config.toml
train_examples = 197500
horizontal_flip = false
encoder_stem = "single"
optimizer = "muon"
muon_scale = "original"
nesterov = true
orthogonalizer = "polar_express"
lr_schedule = "cosine"
Rows from block 6 of the image encoder of a small image captioner, named by matrix and row number. Each number is 200 + 40 x the weight over its row's rms, rounded and kept within 0 to 999. All counts start at 0.
After each channel's rows are labels from the 100 images, of 14976, where the channel reaches its highest value: "top examples" is what is common among them. Only what is clearly more common there than usual is listed. The data: small renderings of single solids in any pose. In brackets: how many of the 100, against the usual share in percent.
# r30: branch 2 reduce pointwise conv (encoder.blocks.6.r3.0.weight, 48x192x1x1), inputs 96-191

r30.42,164,124,215,184,176,192,267,171,164,151,134,108,178,193,156,210,161,174,173,129,198,215,167,236,180,174,168,252,128,125,184,181,231,155,183,163,160,158,129,172,149,139,123,169,133,248,156,282,139,318,143,163,179,310,161,198,161,210,225,189,256,199,257,232,182,221,187,213,191,177,216,171,159,223,207,195,213,164,223,160,162,162,222,170,167,171,198,211,202,213,181,206,146,204,170,226
top examples: glossy (75 vs 33.3)

r30.19,241,260,257,240,188,190,195,204,186,140,151,150,191,212,219,237,318,244,196,187,191,158,276,241,207,228,168,178,234,187,165,162,144,172,251,183,255,147,210,158,188,183,182,168,100,305,126,155,119,176,265,167,267,174,167,192,233,206,258,195,227,161,204,218,195,139,182,205,208,183,126,210,186,246,174,181,231,207,170,181,206,180,189,198,181,180,187,251,211,200,238,209,188,175,189,231
top examples: orange (31 vs 8.3); checkered (29 vs 10.1)

r30.35,237,221,161,188,209,169,209,237,197,194,216,214,189,257,120,159,219,236,134,244,162,215,189,273,197,289,308,203,275,203,254,202,216,189,262,203,196,151,199,138,273,194,212,236,152,206,152,237,157,154,240,177,256,164,230,212,186,232,179,201,189,158,178,216,192,223,269,228,134,225,144,190,154,180,191,185,186,237,228,160,212,205,181,220,219,219,225,234,194,211,212,207,245,198,216,224
top examples: glossy (60 vs 33.3); red (30 vs 8.8); cube frame (26 vs 3.8)

r30.39,156,154,182,153,176,221,198,91,265,254,155,130,165,160,190,182,127,161,174,134,184,90,184,198,197,221,265,218,218,248,204,208,252,204,202,190,212,223,206,187,186,166,212,233,168,227,179,228,223,230,202,203,238,175,156,243,260,174,212,175,213,274,183,229,231,187,209,193,180,231,175,205,195,229,222,216,195,205,220,186,201,181,182,238,224,217,196,280,170,197,213,214,226,217,174,198
top examples: green (29 vs 8.3); dotted (27 vs 10.1)

r30.32,201,151,219,215,243,197,211,141,175,148,184,135,219,175,235,111,246,217,173,189,212,177,199,161,147,237,254,220,238,180,188,205,160,207,215,168,152,150,166,183,125,200,135,220,212,111,167,213,115,209,233,147,238,244,144,214,170,205,228,237,273,212,165,193,198,185,195,177,178,171,192,207,178,165,230,193,180,199,223,180,144,143,164,199,158,184,194,202,196,225,182,213,125,194,234,216
top examples: glossy (63 vs 33.3); bumpy ball (32 vs 4.1)

r30.36,162,155,138,189,179,175,177,182,243,165,157,186,205,109,212,219,147,128,180,124,187,196,213,128,175,203,161,163,195,274,249,197,201,173,136,218,202,136,191,196,232,166,167,159,225,250,303,205,223,213,211,178,238,236,300,157,220,204,188,205,182,191,249,206,193,208,171,254,112,216,207,204,199,244,190,207,288,187,160,173,193,192,113,160,179,164,193,230,194,173,229,209,184,196,235,164
top examples: green (63 vs 8.3)

r30.1,196,111,169,99,206,240,117,230,192,185,177,209,199,133,185,213,150,190,174,210,233,121,133,167,217,178,214,159,241,163,153,148,263,245,174,219,216,252,203,212,214,197,158,175,237,178,241,199,201,179,239,201,189,197,216,181,228,264,219,184,180,128,172,191,221,168,190,159,219,231,210,227,183,214,173,172,296,122,172,183,178,167,223,220,204,199,190,227,183,176,202,182,196,212,224,183
top examples: matte (63 vs 32.9); green (29 vs 8.3)

r30.17,178,127,161,129,162,216,164,111,218,226,181,215,163,253,134,171,189,126,195,173,225,170,143,172,244,193,252,193,169,263,174,212,139,189,201,201,191,189,196,194,149,154,160,223,232,128,124,149,222,199,220,196,200,189,134,222,242,176,239,156,231,204,185,197,146,168,221,231,175,240,223,212,217,183,210,196,237,156,210,169,155,158,280,185,171,251,179,202,206,240,204,213,219,182,169,202
top examples: orange (41 vs 8.3); dotted (30 vs 10.1)

r30.37,155,105,202,171,168,156,275,232,173,206,128,167,191,177,179,226,148,221,251,197,178,227,194,171,190,175,197,182,194,183,193,224,250,210,148,170,121,147,240,210,202,201,129,250,224,210,162,212,193,281,152,161,150,205,186,188,167,244,243,157,190,237,182,196,206,152,216,182,179,203,175,162,236,187,220,224,199,181,168,205,194,182,140,173,217,171,185,184,178,191,170,178,201,244,225,188
top examples: glossy (65 vs 33.3); light from: left (55 vs 24.2)

r30.43,131,218,172,328,175,176,256,205,230,295,180,236,178,233,264,184,194,234,202,231,246,199,276,197,175,167,240,191,211,219,161,215,283,220,189,193,188,179,226,216,253,187,188,150,214,185,185,233,213,133,241,234,135,159,243,217,265,213,189,130,168,188,170,211,247,177,149,210,153,188,282,170,203,196,163,183,178,181,242,179,173,169,156,218,188,173,210,179,145,189,190,205,181,190,220,194
top examples: metallic (76 vs 33.9); orange (30 vs 8.3)

r30.12,237,159,161,194,221,191,210,172,184,109,149,134,208,157,213,143,202,155,190,190,244,153,90,253,205,222,163,171,163,231,145,187,213,213,200,199,237,254,241,243,213,270,162,206,177,171,215,234,231,188,250,235,195,170,249,206,283,197,309,219,223,206,231,203,171,183,183,209,213,197,230,189,180,251,220,212,250,190,254,176,204,168,210,140,185,212,169,254,209,174,263,187,192,277,176,231
top examples: light from: behind the camera (55 vs 25); bumpy ball (27 vs 4.1); yellow (27 vs 8.2)

r30.8,227,223,237,193,192,161,180,105,259,196,112,205,126,242,242,168,233,192,205,190,240,241,140,258,197,201,102,157,147,193,248,219,174,148,240,210,170,147,163,168,129,247,193,202,160,245,180,172,146,226,159,232,146,141,103,178,97,178,208,189,231,157,221,180,193,193,231,231,183,183,205,256,196,139,184,201,167,180,215,177,184,155,245,246,189,182,182,220,156,199,181,188,180,222,156,203
top examples: dotted (29 vs 10.1); orange (28 vs 8.3)

r30.34,187,214,185,216,199,114,188,150,183,195,132,194,107,212,220,157,241,243,159,154,186,125,185,227,116,180,170,192,221,163,174,308,194,234,210,257,283,174,222,231,161,181,177,216,190,143,175,192,163,126,170,161,202,135,158,182,145,128,154,198,161,256,146,194,242,220,267,132,183,187,202,198,208,160,192,207,193,157,142,188,171,198,219,169,198,177,224,163,168,220,165,188,197,174,181,217
top examples: matte (62 vs 32.9); orange (40 vs 8.3)

r30.14,203,146,163,162,200,198,246,150,249,284,188,172,168,246,129,278,207,135,136,182,227,141,111,161,173,229,201,185,195,200,200,195,260,267,216,170,232,202,171,196,193,221,192,228,227,180,215,170,225,198,260,155,231,186,239,231,229,248,245,185,206,203,220,203,218,209,186,233,211,200,206,200,269,196,203,208,184,204,235,203,189,146,263,230,206,234,185,137,202,227,173,238,231,215,222,204
top examples: orange (31 vs 8.3)

r30.15,140,219,194,154,193,174,246,90,215,227,214,158,258,210,198,154,145,203,218,181,138,186,343,169,187,146,190,260,156,204,175,190,120,141,159,186,208,212,236,230,222,178,167,221,284,184,183,132,210,180,213,154,245,166,154,184,181,162,226,189,133,252,207,166,139,199,187,231,152,178,281,150,229,221,247,220,235,175,243,188,193,219,177,176,188,233,208,194,211,223,225,203,164,210,226,196
top examples: chain link (25 vs 4.3)

r30.9,262,178,172,129,199,175,166,97,164,165,144,215,151,180,267,246,258,203,203,230,270,172,296,211,163,196,144,137,200,240,173,204,141,175,252,189,232,179,191,164,172,199,193,200,176,234,182,195,214,167,199,177,145,171,235,216,202,172,231,222,162,146,177,174,178,183,182,157,169,191,194,191,218,224,183,212,194,180,148,181,204,170,177,197,176,207,204,252,181,224,248,197,206,153,175,177
top examples: orange (31 vs 8.3)

r30.30,242,138,181,212,166,224,170,176,175,257,169,198,197,184,244,249,180,181,178,244,221,249,262,212,198,205,224,162,145,224,149,158,182,183,223,182,171,180,116,214,186,196,263,213,124,184,207,183,243,179,181,180,157,178,132,175,251,152,224,171,189,268,198,159,157,185,202,228,140,236,303,216,141,226,238,217,236,179,246,187,159,236,215,216,259,184,209,184,173,231,170,194,174,204,197,198
top examples: orange (34 vs 8.3); red (25 vs 8.8)

r30.28,190,248,218,191,211,158,230,202,221,219,134,156,208,221,197,222,214,196,213,198,157,180,186,149,190,173,178,118,138,162,309,254,265,288,197,149,136,130,260,150,279,179,205,237,212,238,182,247,158,323,81,227,81,204,191,204,153,257,152,195,196,249,223,244,227,254,233,244,150,188,182,275,220,223,178,240,166,153,181,180,186,188,198,181,219,185,207,206,162,180,201,193,179,173,199,173
top examples: black (38 vs 8.6)

r30.25,191,251,189,174,236,254,213,197,206,216,193,252,279,168,155,233,199,173,229,229,223,180,204,164,194,195,158,181,210,191,173,173,148,137,288,237,164,236,258,242,204,206,259,215,298,253,168,210,216,158,206,175,239,205,107,156,203,167,154,174,224,236,162,202,111,213,194,179,78,187,225,167,227,202,225,202,172,204,180,183,175,183,186,212,182,204,175,245,170,171,212,204,200,213,262,219
top examples: orange (26 vs 8.3)

r30.31,233,190,111,133,185,114,154,146,209,184,161,150,229,231,185,184,144,145,206,164,190,106,185,166,190,204,246,185,199,228,198,168,130,196,163,202,180,255,152,233,184,186,220,209,232,168,174,170,248,178,207,150,196,187,219,121,183,176,178,174,193,176,222,155,201,200,193,214,205,179,127,221,217,173,180,207,188,196,238,213,221,228,184,180,169,227,203,235,227,216,138,226,218,201,228,180
top examples: dotted (35 vs 10.1); red (33 vs 8.8); orange (25 vs 8.3)

r30.11,162,109,171,165,271,217,218,167,201,181,234,210,262,155,132,207,173,182,208,185,187,211,148,174,127,145,108,266,216,198,227,194,166,184,170,256,250,171,216,262,292,190,191,159,182,172,202,284,154,176,172,170,207,205,228,184,182,175,181,210,178,212,250,184,180,226,116,191,177,195,216,183,219,172,166,195,235,183,205,176,159,113,202,174,135,207,190,179,155,191,206,190,182,189,174,186
top examples: glossy (63 vs 33.3)

r30.6,181,172,199,226,208,161,139,143,172,202,164,140,268,180,275,155,180,173,193,201,201,195,173,186,183,199,234,271,163,165,186,197,153,268,189,208,216,225,228,210,161,143,186,152,212,168,163,194,184,297,143,126,138,218,194,162,179,170,232,181,272,168,204,186,193,192,216,181,223,178,143,207,170,197,171,179,253,196,220,192,175,136,217,194,161,220,193,203,206,217,205,221,98,239,229,200
top examples: glossy (75 vs 33.3); bumpy ball (33 vs 4.1)

r30.46,196,203,239,177,170,159,180,191,256,255,95,241,145,230,116,235,253,255,192,197,171,181,137,220,177,207,180,159,211,231,196,235,230,234,148,215,171,208,190,205,197,205,177,259,174,211,238,200,187,162,268,197,286,172,287,205,181,179,138,201,220,255,243,193,268,172,253,244,171,184,118,230,246,202,215,229,176,186,270,176,198,196,172,217,180,150,209,208,194,175,182,212,179,209,214,174
top examples: orange (26 vs 8.3)

r30.41,242,130,233,208,259,203,209,188,228,176,305,183,221,145,242,232,216,196,159,244,173,146,206,202,223,131,231,224,187,201,192,219,221,210,172,216,237,205,152,199,157,165,312,238,214,166,210,141,245,221,236,154,277,202,184,172,262,199,250,189,243,284,204,229,293,211,239,135,223,211,198,187,229,190,269,200,153,134,193,159,113,253,220,212,192,194,162,133,144,203,150,204,183,187,196,220
top examples: glossy (80 vs 33.3)

r30.23,155,134,193,158,166,186,173,180,254,255,145,146,88,196,200,238,209,252,198,174,207,154,150,182,142,219,220,173,165,222,251,154,137,149,205,110,224,230,168,158,213,200,150,162,168,260,181,165,175,262,138,107,56,245,176,135,123,190,185,229,223,142,297,166,189,200,175,261,169,143,196,225,208,191,172,198,224,183,138,184,178,184,201,219,174,184,180,211,218,199,222,223,172,189,195,158
top examples: red (28 vs 8.8)

r30.21,167,133,204,113,222,203,188,184,233,206,198,185,287,179,121,194,207,201,191,175,165,173,127,129,208,205,208,170,238,227,209,220,248,157,201,269,210,209,236,129,213,212,191,254,173,173,228,161,193,185,228,170,215,184,179,202,217,170,228,169,176,146,194,254,199,161,200,190,186,232,217,219,252,234,218,222,145,219,223,174,182,221,202,178,182,179,186,167,221,186,173,228,172,259,282,217
top examples: green (33 vs 8.3)

r30.13,227,186,183,228,206,153,245,218,279,192,189,224,178,260,160,208,246,228,140,185,174,55,215,169,165,234,188,179,190,187,214,220,223,181,191,180,159,186,188,214,200,212,179,237,192,117,205,161,236,167,244,222,200,223,228,219,193,191,177,174,144,207,166,169,194,201,180,205,113,215,224,227,209,194,222,213,188,182,220,209,215,172,182,211,218,182,199,233,192,185,207,184,208,245,178,226
top examples: green (38 vs 8.3); red (28 vs 8.8)

r30.22,174,132,184,97,228,221,162,301,230,231,180,173,182,196,99,178,160,140,161,154,206,192,93,151,167,205,241,188,212,122,179,196,236,191,236,153,234,193,198,163,175,173,213,194,235,221,184,158,196,205,157,173,197,219,111,230,193,190,183,163,208,173,178,191,194,162,231,190,221,156,217,231,249,165,219,223,238,231,192,176,196,163,183,174,183,182,199,244,184,152,201,219,223,166,237,177
top examples: matte (60 vs 32.9); red (31 vs 8.8); blue (26 vs 8.1)

r30.20,157,216,244,186,190,225,186,207,161,129,224,202,220,242,148,183,194,256,226,186,187,174,209,254,226,224,257,190,214,203,219,215,186,122,263,289,163,107,140,202,143,233,203,283,230,188,186,164,137,174,257,256,193,217,245,199,181,182,165,195,179,192,166,171,199,148,243,263,196,215,252,256,85,230,212,197,212,141,183,156,172,166,169,200,211,179,180,214,183,179,219,179,140,147,218,211
top examples: red (31 vs 8.8)